A small spectrogram enhancement model, trained from scratch: activation silu, widths [64, 128, 192].
Rows from block 7 of a small spectrogram enhancement model, named by matrix and row number. Each number is 128 + 32 x the weight over its row's rms, rounded and kept within 0 to 255. All counts start at 0.
Before each channel's rows are labels from the 100 clips, of 14976, where the channel reaches its highest value: "responds to" is what is common among them; "band" is the frequency band that holds the peak. Only what is clearly more common there than usual is listed. The data: melodies that start on their tonic, played by one synthesised instrument.
# conv: 3x3 conv (model.mid.1.conv.weight, 192x192x3x3, each kernel summed), inputs 0-191

responds to: oboe-like
band: 2000 to 4000 Hz
conv.106 [110  73 163 106 198 171  91 125 156 102 167 156  98 127 155 135 150  86 134  98 149 107 168 101  63  96 105 145  60  83  93 141 177  99 105 155 131 118 175 115 102 211  93 123 103  63 176  75 110 140  98 119 142 149 167 113 103 122 150 127 185 117 146 112 134 172  73 111 129  63 133 105 124 121 163 129  94 117 143  77 108 148  60  99 164  79 117 101  95 169 135 104  94  85 127  47 111 107 138 144 110  94  62 161 141 135 127 154 116 152 171 115 118 116 186 123 132 136 128 183 137 150 101 116 111 138  98  92 118 112 182 127 173  86 102  83 120  93  81  84 135 157 128 142 142  80 137 103 139  72 126  87 178 117 132 112 126 158 130 120 174 138 143  92  70 161 111 107 107 109 165  85 109  94 204 122 117 121 122 135 120 145 129 139  87 154 105  84 116  83 108 196]

responds to: horn-like
band: 1000 to 2000 Hz
conv.155 [140 136  95  71 136 103 119 188 114 140 162 139  92 152 120 117 130 213 126 116 148 137  97  97  82 129 170 163 160 146 179  86 154 147  64 121 106 105 151  79 131  80 125 108  95 162  71 144  84 160 137 130 156 153 131 194 185 146 100  98 101 122 126 132 131 126 170 100 151 115  78 120 122  90 123 129 117 106 132 133 117 100 173 126 217 155 145 129  86  41 168 139 186  68  82  67 126  85 134 206 150  79  99 125 119 108 156 147 117 126 190 173 104 142  76 145  87 102  79 119 141 170 119 121 164 127 121  70 126 110  89 136 111 116  78 108 135 197 104 132 130 133 144 130 145 104  82  38 125 109 142 145 158 128 137 111  92 140 100  92 144 154 113  96 100 148 143 193 103 134  93 157 174  46 118 130 129 134  99 102 124 159 128 104  98 153 137 123 111 120 102 122]

responds to: horn-like; bass guitar-like
band: 2000 to 4000 Hz
conv.27 [139 122  69 112  81 173 158  76 119 160 122 111 105 154 136 137 166  78 149 156 147 148 106 163 131 142 143 153 151 103 100 170 147 138 106 125 116 120 148  96 194 124  67 195 124 153  76 167 189 142 116  71 107 130 170  42  77 141 134 165 175 108 101 188 125 122 185 147 138 147 102 125  88 117  65  97 194 132  88 152 125 147 196  88 155 141 112 128 107 145 127 216 191 108 159 137 122 109 118  95 112 143 135  87 146 123 119 153  96 144 116 112 145  84 160  68 190 135 164 101  90  83 111  99 160 133  93 101 100 132 102 122 116 163 192 132 107 164 171 149 106 107 123 143 101  93 112 122 121 132  72 209 126 107 198 117 105 122 146  82 141  94 123 100 114 134 134 154 108 132  93 114 135 141  82  85  91  95 144 111 144 137 163 128 140 128  80 107 107  60 114 146]

responds to: flute-like; saxophone-like
band: 2000 to 4000 Hz
conv.135 [ 95 190  89 126  97 142 176  18 142  36 150 147 131 111 125 102 186  90 137 100 154  91  95 149 166  55 104 119 131 115 131 161 187 102 135 135 146 142 146 104 102  96 149 121 145 179 136 148 115 143 144 167 115  84 165 113  99 147 175 127 162 117  87 105 164 188 100 180 103 106 145 112 140 186 145 110  82  81 121 132 191 136  81 132 100  88  68 148 120 218 121 111 134 132 102 167  80 131 170 140 162 118 189  82 112 114 156  96 131 193 115 121  96 128 125 120 139 114  56 161  87 131 135 153  73 185 158 140 160 171 169  95 142 154 134 132 114 121 154 106 114 120 133 117  99 134 137  80 126 121 122 196  64 110 111 103 101  99  93  96 146 154 115 111 109 134 134 148 106 108 112 121  84 119 133  95  94 123 107 177 103  79 114  90 137 122 142  99 140 166 121  91]

responds to: thin (high-pass)
band: 250 to 500 Hz; 500 to 1000 Hz
conv.2 [ 53  78 108  49 116 107 113 183 110  86 138 111  89  84 118 118 103  96  98 146 129 135 121 146  96 146 134 137 139  98  31 168 120 127 132 116 192 151 101 151 218 127 154 117 140  97 109 135 118 129 173 101 173 149  64 182 133 145 199 152 128 116 166 110 147  60  99 135 106  78 152 120 146 134 152 125 155 142 149 130  81  92 115 150 103 189  88 122 150 122  89 173  86  74 115 133 147 112 122 152  87 178 104 113 186 146 106 130 128 152 117 105 163 107 113  98 125 128  46  91 141 146 128 116 139  83 122 147  94 186 171  92 142 117 106 139 155 158  58 155 121 119  72 138 149  77 155 139 104  88 131 184  87 196 107 136 159 133 165  94 111 174 124 146 123  92  88  85 161 122 117 141  95 132 154 176 110 148  76 107 137 138 139 159 125  84 120 124 172 121 100 122]

responds to: mains hum
band: 250 to 500 Hz
conv.23 [ 42  76 102 121 158 102 133  98 134 171 160  96 164 108 140 113  98 151 142 135 125 201 104 119  96  70 117 141 134 130 115 137 113  93 118  92 138 121 180 143  93 152 112 108 147 174 157  35 155 183 167 111  75  50 112 152 130 140  79 141 136  94 135 190 173 126 176 115 113 202 100 113  92  95 136 129 129 141 197 138  81 167 120 113 131  90 129 114 146  89 135 158 177 139 146 156 107 139  98 132  82 110  91 125 152  96 138 171 139  89 137 175 142 130  97  82 139  85 143 137 121  98  63  78 173 162 104 113 238 177  78 158 106 109 145 146 124  99 141  89 117 118 156 134  91 147  70 132 108 119 102 113 114 136 103 145 120 119 137 131  83 145 140 115 211 148 143  84 159 151 128  87  97 119 131 114 127 129 163 172 155 100 144 128  87 115 157 172 163  90 156 141]

responds to: horn-like
band: 1000 to 2000 Hz
conv.63 [ 93 117 157 118 110 123 117 158 155 158 101 158 138 115 110 119 110  34 122 156 139 163 123 136 152 121 120 135  84  82 141 167  95 131  90  82  62 150 139 122 146 187 137 134  86 104 118  99  41 167 114 171  96 129 125  69 107 134 146 152 162 163 103 118  88 166 107 183 146 132 104 132 110  95 116  49 105  87  88 139 103 125  85 125 131 117 149 207 120 110  82 137 140 104 129 100 115  58 196 142  79  85  79 115 121 114 125 106 116 194 110 112 147 144 110 184 225 118  94 164 109 104  55 141 119 137 102  90 109 119 136 109 164 170 124 164 170 123 135 117  99 109 123  75 177 115 114 127 108 121  56 125 135 105 173  77 116 113 142 154 162  75 125 118 140 167 127 126 174 121 111  72  77 171 145 142 135 166  82 123 138 158 149 135 113 140 152 126  52 141 129 117]

responds to: saw pad
band: 2000 to 4000 Hz
conv.136 [ 81 194  72 124 157 161 167  80 166 150  81 132 131 132 105 178 101 127  95 150 127 137  38 133 116 106  85 108 138 153  77  98 157 151 109  93 165 109  88  70  84 110 122 101  96  85  79 136 189 156 131  98  91 119 108 174  53 150 109  85 136 151  90  91 111 116 146  94 130  96 153 136 116 105 164  68 104 175  84 129 124 133 152 149 165  40 180  63 108 109 126 129 136 139 105 145 118  98 137  80 161 182 123  98 135 161 105 134  98 108 124 110 104 139 116 147 171 139  99 125 109 122  86  99 138  98 105  79 152 133 155 110  98  58 153 106 120 154 133 131 126  95  64 121 123  68 143 128 105 189 167 139 147 151 165 108 104 103 117 103 192 133 116 153 189 123  89 155 138 134 162 126 144 108  93 104 151 157 100  87 103 206 136 118 167  90 132  99 105  93 145 166]

responds to: thin (high-pass); white noise; pink noise
band: 1000 to 2000 Hz
conv.32 [103 128  97 130 171 136 205 105 122 114 150 111 156 116 175 126 142 110 120 151 165  61  85 100 115  88  69 138  86 153 141 162 154 141  95 123 159 139 142  94 142  96 148 145 134  80 109 135 134 138 104  89 122 164 160 161 161 156  81 174 165  98 120 149 134  94 145 134 160 123 128 149 143 139 106 122 134  86 145 104 144 155 137 181  95 111 103 137 145 109  83 113 111 124 115  83 107 128 159  86 172 173 135 169 141 112 146 153 133 177 135 106 225 148 117 121 141 127  53 135 159 142 110 168  94 110 202  79 117  91 137 122 150 103  70 172  98 146 137  93 149 165  97 168 130 132  91 134 125  85  96 142 154 255 134 138 133 127 113 106 104 146 200  61 135 117 132 117 115  77  40  90 131  95 118 103 112 121 124 156 152  76 152 129 124 178 110 132  94 144 178 120]

responds to: white noise; thin (high-pass)
band: 2000 to 4000 Hz; 1000 to 2000 Hz
conv.187 [104 105 138 148 124 181 135  92 135 156 141 104 167 106 118 129 163 133 113 172 130 154 106 122 111 112 137 154 152 209 135 130 118 119 157 126 151 162 146 112  96  63  91  93 153 157 136 112 126 124  83 139  96 121  89 153 130 108 160 144 148 121 140 136 121  77 151 120 163  87  89 141 150 149 156 113 133 120 111  85 131 162 255  94 100 155  86 142 192 151 118 131 106 185 126 107 104 115 215 135 145 163 132 130 138 116 139 111  81 130 116 135  95  80 148 186 149 135 113  75  77 159 176  44  96  91 129 115  76 117 120 157  71 136 172 151 153 213 113 160  92 100 127 156 106  87 146 132  64 151 147 100  72 124  88 139 126 116 112 155 150  70  91 104 110  67 214 131 161 138 144 143 114 122 147 133 108 157 157 141 118 113 104 109 111 119 191 180 127  95 110  92]

responds to: saw pad
band: 500 to 1000 Hz; 1000 to 2000 Hz
conv.176 [120 108 178 102 132 136  93 120 175 169 146  62 118 140 150 130 128 112 123  77  51 144  71 155 100 162 175 123 132 119 141 168 109 149 126 163  34  74 136  96 119  95 129 142  94  84 116  75 167 155 160 104 128 120 123 159 135 158 153 131 143 116 139 214 158 110 118 120 132 183 174 114  84  91 126  90  95 128 126  59 186  65 179 160 143 191 121 111 159 105 136  78 171 116 126 116 105  93 135 108 129 113 100  93 133  63 116 101 156 130 115 114 150  93 122 165  99 145 140 103 135 150 115 117 151 129 185 100 148 122 120  98 129  99 131  87 106 131 153 127  85  97 103 191  87 117 151 166  97 173  96  79 107 136 202 101 143 112 171  90 121 121 114  81 146 128 129 130  79 100 124 177 115 143 102  98  73 136  99  83 162 126 138  33 117 141  58 106 111 131 131 151]

responds to: thin (high-pass); white noise; pink noise
band: 2000 to 4000 Hz
conv.85 [162 134  97 114 136 136 148 123 126 110 123 129  91 156 152 142 119 138 159  91 156  86 161 168 121 213 100 158 140 131 131 161 152 162  86  97 160 128 100  38  94 196 173 113 158 114 118 161 118 119 110 105 130 127 100 164 155 146  69 108 143 148 135 141 143 188 148 133 135 127  69 132  86 145 138 101 105  61 178 154  90 131 177 118 137 138 135  68  72 139 132 127 146 108 140 107 135  72  83 142 118 112 105 106 129 114 171  83 110 143 154 119  81  77 116 125 146 130 145 154  87 105 160 190 110 129 143 160  96  88 157 141 170 105 149 123 124 103 114  74 130 182 123  60 177  89 117 109 162  84 124 142 150 222 135 156  94 118 149 107 158 210 113 152 110  40 155 136 155 140 116 152  46 112 111 173  78  90 114  98 175 125  73 106 168 113 157 121 160 130 140 145]

responds to: flute-like
band: 2000 to 4000 Hz
conv.162 [ 40 210 106 113 110 174 125 112 100 184 117 153  95 122 128 123 114 138 112 126  87 126 116 166 113  80 122  76  74 108 112 165 142 110 148 180  94 109 191 134 135 141 101  87 103 173 135 108  89 125 119 152  85  83  71  80 108 109 117  57 101 101  93  88 141 147 149 126 123 119  46 103 132 108 156 134 123 169 137  81 149 115 127  95 104 121  43 101 107 162 100 109 141 103  97 159  49  77 127  88 148 114 130 121  76 106 116 126 137 123 122 173  89 109  98 117 149  79 100 133 103 107 136 138  82 162  60 142 156 137  79 129 111 158 150 155 123 165 139 107 122 118 156 121 136 147 143 149 121 160 117 222 158 114 135 107  94 148  90 135  84 131 155 117 142 155 154 152 127 158 131 103  98 148 143 169  42  96 168 208 116 101  88  89 110  78 127 105 138 153 131  91]

responds to: horn-like
band: 1000 to 2000 Hz
conv.112 [140 137 131 133 136 102 152  91 114 165 199 139  77 109 135 117 112 122  97 150 145 123 102 147  81 155 122 100 126 111 177 125  95 135  24 131 171 131 161  79 127 152 138 122  79  64 155 114 150  93 108 140 149 106 114 141 127 154 146 122  88 140 127  96  80 129  85 118  68 121 127 104 111  73 101  80 149 135 153 156 118 114 108  87 103 143 206 110 183 112 148 175 116 157 106  96  85  44 124 113 106 132 164 110 179  86 171 101 110 145 176 143 132 120 125 132 165  31  98 160 146 138  96  92  54 120 146 139  60 102  79 164 129 152  85 104 141  92 108 102 147 103 179 142 150 158 103  77 125  74 143 193  78 147 153 147 125  88  58 126 148 141 124  91 137 162 135 163  95 140 133  69 107 151 140 172 134 152 134 135  82 114 129 119 130  72  97 122 127  79 104 153]

responds to: thin (high-pass); white noise; clipping
band: 2000 to 4000 Hz
conv.87 [142 136 119 151 112 141 115 173  85 176 126 150 111 104  84 165 159 157 141  88 159 113 139 129 100 130 108 168 110 150 136  61  96 151 159 199 126 191 143  77 102 157 117 139  89 161  98  82  98 189  68 102 101 167 142 138 134 113 151 122 131 115 157 111  81 115 146  91 221 147 119 102 105 104 108 151 173 144  83  83 123 111 169 184  92 113 149 144 139 123 113 132 112 141 124 137 112 134 123  89 150 108 136 120 101 115 117 107 106 198 128 106 136 139 145 194 116 154 143 128 167 195 104  53 162 115  71 167  97 122 100 147 153 127 108 116  95 197 128 128 112 140 113 139 104 140 152  78  71 140 135  98 243 110 136 113 116 127  89  37 167 153 110 118 104 122 190 139 108 131 119 148 134 118 159 126  90  95 214  77 111 107 156 142 113  78 131 123 108 100  91 152]

responds to: thin (high-pass); white noise; pink noise
band: 2000 to 4000 Hz
conv.90 [ 87 149 113 135 181  69 159 114 119 200 138 111 145  88 120  69 119 141 144 165 115  52 113 115 157  89 161  98 159  80 156  96 140 110 126 103 158 112 153 154 139 148 163 111 140 117 106 152 161 114 135 166 153 139  86 118  95 168  49 109 112 122 185 113 123 123 135 132 119 141 132 131  72 134 149 130 166 120 173 161  83 110 165 161 143 134  99 128 132  80 186 168 144 108 118 174  70  83  93 118 117 114 162 147 159  74 141 117  99 111 155 117 122 101 124 124  99 160 148 165  99  97 134 199  52 109 120 116 140 135 119 167 133 148 126 137  82  68 154 117 170 138 122 121 146 131  41 150 154  86 152 165 180 184 126 134 145 146 102 142  92 131  76 114 155  98 156 162 141 107 163 106  80  79 156 160 135 127 161 157 165  57 104 106 161 156 112 163 188  64 214 139]

responds to: saw pad; horn-like
band: 2000 to 4000 Hz
conv.59 [ 96 128  97 101 181 137 175 214 168  77 175 137 123 144 104 144 152 139  86 110 148  67 117  79 133 139 183 119 137 108  81 132 141 130 194  95 143  79 166  96 150  98 138  63 114  70 176 100 150  87 146 196 139 124 201 139 157 143 136 102  36 129  79 120 114 113 143 147 102 141  94 155 117 138 156  95 128 156 104 153 115  93 113  86  87 200 129 100  86 125 105 132 130  85 121 138 102 101  71 132 166 107  58 141 122 180 154 141 156 102 153 123 127 101 100 151 110 193  79  62 148 108 158 150 162 150 136  74 108 115 117 118  92 156 141  95 144 156  96 109 104 112 109 149 103 121 113 153 104 106  84 138 160 132  74 104 148  72 119 142 125 118  98 142 117 130 116 127  98  93  96 121 144  89 183 146 106 132 110 183  61  93 136 169 183 142 129 151  94  96 161 125]

responds to: saw pad
band: 2000 to 4000 Hz
conv.182 [159  68  80  82  78 126 134  94 162 167  64 154 102 102 188 100  53 102 124  92  93 126 202 146 177 184 109 122 161 187  72  68 105 112 101 107 158 104 146 181 147 148  81  88 130 132 170  76  81 140 100 136 159  89 181  85 138 111 158 119 138  94 138 129 127  83 211 137  98 126  80 164 177 113 125 109  93 135 147  99  26 137  85 185 161 171 142 132 132 127 156  93 144  93 107 141 112 122 123 152 154 172 145 128  87 101 135  98 129 102 131  65 168 108 153 164  95 126 127 139 102  91 141 159 138 125 107  85 147 138 107  99  89 105 150 125  95 160 124  85 145 150 140 152 140 133 113  99 138 100  77  89 127 176 194 102 113 124 133  95 133 114 143 148  99 119 135 109 172 114 148 155  99 104  90  93 122 107 156 126 151 126 136  60 146 112  95 156  96 115 152 153]